A small image classifier, trained from scratch.
Model: 64-pixel images, arch mlp_mixer, activation gelu, layers 8, width 384.
Data: trained on drawn human figures in many poses, 8.1 epochs.
Rows from block 2 of a small image classifier, named by matrix and row number. Rows with one number belong to one neuron. Each number is 500 + 40 x the weight over its row's rms, rounded and kept within 0 to 999. All counts start at 0. Numbers have three digits each.
After each neuron's rows are labels from the 100 images, of 14976, where the neuron reaches its highest value: "lies over" is the class under the peak; "responds to" is what is common among them. Only what is clearly more common there than usual is listed. The data: drawn human figures in many poses.
# fc1: MLP up (model.blocks.2.mlp.fc1.weight, 1536x384), inputs 128-255
# fc2: MLP down (model.blocks.2.mlp.fc2.weight, 384x1536, transposed), outputs 128-255

fc1.62:513527543525505497461495515473491489544506533479533544520518543514480562476538477517556490474565570494518560517474514473502520479444469507492534478476407480476391540470486452591502504437453543514531493506540463487464534518442463494504494528479523485462458459467472569435449565524535468522501413488507466477479563461471483432563523508521445533499491554460511566493535514471479516488597
fc2.62:459545480431451530612558407519501445463581517494498539452477519477516453523511515436463523562432474487432535489477537508517527501500496469505453580516544582544472528524564524417510468583510482476504514530461514523528540503541537471425570512577500536424445502497435448491474524545498461537506570574528473518481449518508497488538539481415492511500475455496454459577514488502503425460481
lies over: leg
responds to: purple trousers; blue trousers

fc1.45:579481445510512480502538513406549532537507475555527525485522457448516510520519572488524478485427479429449539497511496507510478502530518515467516594531492508491489463459466499489515513486444570549423549458490507488378526480517488462428476512493513504527521414566518499441439511552611466439514448524423490559487525539522507541567588521487513528514493550501496499475542579441497467460572
fc2.45:548468501567498535473427502446455517445493464451488497493452470476566450520546482550502499500538509468531471566405512481500482522437518537541634424558475574496484600545513531464532486488484496437511548525397397526477496522482560431491497485477424533506468529455411475577468500499509529488466498520473397519531412516481499463548446544460499521556525545523519554498498566502481490575532
lies over: leg
responds to: purple trousers; pink trousers; red top

fc1.610:596488443500532534486555496452458568516537505525494521497488541454474508477494510485476533524435506481508431463547551482441490453485555509456595539493481546588435407525517470459490563493472541541482458539471479517513478492487493501464522513561484505546435473544539433490392556482548530472428493469501487559442480511567443490507476560517563467559515514479485553456458549476500417489546
fc2.610:457452587525458430524492475508554528496490458413548489476501498504519486505492464478493534533503474481489492568466488548549489537481437462568525472551476492500586518490511520498477463521501494486483476400525403548452473497457496486481496500428473538526492424466478526540599426549483511474509478521505490413553521421453628531486525488542510495596423518555474439484533551521474465504436
lies over: torso
responds to: orange top

fc1.124:468459496571567518507510503518556581475505510503514562452496488511529557518461530501485509472492467463472501500504452455505502500577529490540533539598497537534486517467520480521550432464485509513581541475424476447508557497488426470498438454552446518535541539418528433478576499530523472544542485454522441517503482470515443465411498514490561517486442531478436480494443537532527481467535
fc2.124:573482518543453550558472468501489490540433497554515471459526547392535474483549468540452447539469500505498468462445503488549436435481440546485462464496394450526530442542550488527494533534487482504555470478561485486490463538416491528508494483478515497497463543540559510454443473481428504472482482540406473430442460581443577449547458416543427469505544507515526532492520518469442493547477
lies over: leg
responds to: yellow trousers; blue top

fc1.182:510440502484446508490533502469506468593508459516465482585482523450501504566585530467520511507541507528497525510513485556533504521541472541489451539568479456570517479453532468538495434507464493472516521511489494518489452545480548408539537520503535560525539506441579488464463492417588493484443464531477479512561559484472523471493546552547558499445495455443482483499457410447584487460596
fc2.182:518512528483572479557463490512495449426489518510541545537483449499449446514440552582554485492514514457535561520451454388475539458507452455473503400470478459487455589517535578546561577574510588506505597432467542435506538484470523469521547479514476474484514485510451501467469516551440573535487469525467496478429524514558473502463496492486477480452486482545502428524572590494471552502461
lies over: leg
responds to: purple trousers; white top

fc1.247:550488463486446471521498450507458522575518480495500530471477516517598465552467520491487494535461462555463537498507500451525460519514517523437464558528531565552492481501479500474510502452482553480484537466483509549511493499472510534479450468464507563452537504526446501439461526507490535448501526452424528513520519508538517552473472420437519529522480491611506551476442581477483469490492
fc2.247:466466466515471511569443474464519513487595485551513478490499497467507459531576459517469532549506547489553514500502460449557571494434556602585517491480507457499476501539534448445499484497453503492513483557474466499412503529473467516471519467570478464514540600497477443524434531487430432524454486500521490505479406553459519519450493500479441489514450474524582484486453525464435482513530
lies over: leg
responds to: pink trousers

fc1.753:483463493466556490446500444525500403523485578471481460475452496471512547509483483521563525486479498446544548514519547437547526522529508487521442490542481531479490514482558493509491507515546473492436533498457477508490449505506489464494499394534478520483517485572535395413529549527511472570506513606487469515466468490569492456501488531490529494465517573490510496542512514556498434540546
fc2.753:557538492559529516576523540486475535445490455529528525480489432509493489538503528524478454527480514495514541575487440433531476504474528514464449467506531462553517498457499557549530511497512502486557469518533482528568543497518520567472471498500516506481513512546420473457455512452522490508435485454534482504481462514471494511515485493499456561512533477520566458463540398520502407472514
lies over: leg
responds to: orange trousers; grey top; red trousers

fc1.87:523581534507428410491493485479498478560533475561477494528515447449549564540484497478552487570502493555506511483420516619472487474514493564571457441539534450517482496489518475508475509468592570508455493536551433495560464470460530581473449500560462471513435436515441490501451577481509493478557495563514500465496504476438488471461490424458445587594493505519451477524501555517439569493490
fc2.87:608463512388500542479524468468515460422528448513505485444521494455440512533494478521525477539492417504460549374547519531502538464448490563507556572466517512555587451517502501414526500506402551495473550493493476424547496540490484509525555545466488557543511513471395487566508512484516620491428589504562460512530430487547495507467487497465493470510508557507504499507496531457510568454463
lies over: leg
responds to: grey trousers; brown top

fc1.648:554475474478501484594504508497493466492501483490488521472500529479537475471505478488455507477502521445530578457477390477544450523473512486574477511506552454567513528492433491547508453494491504523457458574441472523485460528530541481467450479486548426371431481535509522477547498484501394520549551439492462470554489479540537465477539547490512522457490419580443486411480488515551480517455
fc2.648:431450566456527455483523469494489464576480538541507540499449461495549533428521503592549531586424521610477463490511508518508461470493501483483488546497418545515473571456441499557478578524472482478508516464463512476566493518524503484540484519480464474512525515545518452521530513502466505501446506427486558513507609490503399538486452556516510487493536468472524497446498454532570503510490
lies over: head
responds to: purple top; pink top

fc1.724:497444516467510532471509445435534442565399486417520455497487449485516549526474551486539547510531465545568511527539465532540562512523499510409472463495489518540489425496510540475438499592466544533513503516488518510466449509491496454535507468466436501478490479520473446480499467505558503516428473538462535460472473476472520456542476408461503518465480462584561481575514463562496473471511
fc2.724:496505527516492490528467463499516474496583548525453491530518481517464500538482492498444436524476543467519497478507488433476509486473483497380525544537508369526549508405448453493504442471491533435540536563576486551468531523494456475575412492510452624516556517500468521456507541473534465476505574514475469506502455525482465428477490474465437495486509471460530510456501577486519535460459
lies over: leg
responds to: pink top; orange trousers; yellow trousers

fc1.591:550487519506472526468471523479493542420504526419536571493487480478497469445508510511497470507476506479488539467524562534520430541515455483444543482525482535490427524548551529541576546489483497515546540537518459500543535494558575457504478511461481539499570403497492536482386403471531479479485509438543491469602472553510493473602529475467495545476552534427505473491545517518579555483514
fc2.591:482492517440543462496516518527542503470467517551532552517550503499465502469539575472511463487551525499489443548541519383465525499496490506502499541458477479463450552562548539433481524476592518475460578569479548486572489548440561440462579509531549527507420558429523543489483520541536444471474547560465460493544449549474455423550581484490452515492499563473497448486526382461529459498510
lies over: leg
responds to: purple trousers

fc1.581:526550443397446513493477518495505563523571490503499435475543488437587537523508492423501576542501516470443469457430476437508517576530536478425596464510444424486526502529525478530577604413474500544414464509518497395445475482445465470532486523510561556445432518492491490515492515463502528503503485506478550475513505534524557457492465520512494486535451521487505502522517491541622431511464
fc2.581:429434494561459489457543462534488481474448481556507497544492520514428430496516486515547523506558499507435516519524512593534419573416508560503498475508441588552488501463534495447497500548476556457491542469499580487502522490514501508510541488508531491538538437486544454523475546508497501418529552547501533536553451531481563498547585468526543529528496557497492489506513463412449512433537
lies over: torso
responds to: yellow top; orange top

fc1.351:542518570516541556389516528574460506494496477480482465473453509474481589561478444424484508545522443505473467506430486484476508503507527474442483511514563474533479459527574470505476509475454472487538456565476472481478455465441427483469488466477529427528519506484538518498503476477498549516477432470394507500501572477512451496526482463565478501489503491511552521527426531505487489508479
fc2.351:579528460519524453532483547504492521516476543489507473491552509508440410472503497578506529492541570523495548470526433526549497483503501508542593508461407547552520462489436457551478517461471518468568513510532498486500499460433501492497529493573542519497539469514456550503470486501513477416517467467599468492491406476512535493523514473533520535490492514532578542487563442472516502506524
lies over: torso
responds to: teal top

fc1.332:495533515473568489498532545567543488535578419545498547429539506500526499571460521523464459605462526424516494520500526535481454419533514435514506491446454435509484513457544462482507482570459505557420566436509471522509451445567525503524539530544517561511497507542522493471460498460454452498472530491568457494442499564461476433469560544428438528490503478474538498526488471526474482452518
fc2.332:453496465569456420548493543471481481487466476494531516510477538544506597554538432502459597474524449590518543538451508441581478508505466525553546570563487491536505516464457556459533542472535494492556480501457517538480576527449518485501628523438517459454503507501521546452471470549479532504498458461526447517555503428538469456518517454518567483464513476499495477434473522591476543478463
lies over: leg
responds to: green trousers; blue trousers; green top

fc1.286:441420559451538423494502488525472491422473474522481497534495525487550490527534581513563567465505542592460555486539504510502471441504461492390537546505494532489491538457495541549443464503522504496454450488472430492529503495497537486540576432490529506485512471509579515473523492512567506443463491508518526501431445540510567486523513549532513451504509521514479475454534480490523534510557
fc2.286:564505507468510556520517460491494513490523518501539543458481427491536437622501373514452442454516469510498445544491489449563508496580519500480530504536467538455495497509519529449496527496521480510522547560464478586481486576448425505503484529534471550441467527534463541501547509474491535518429468502435534491416518482520520472503551477541482552474457558494476477538475445486457474625536
lies over: leg
responds to: purple trousers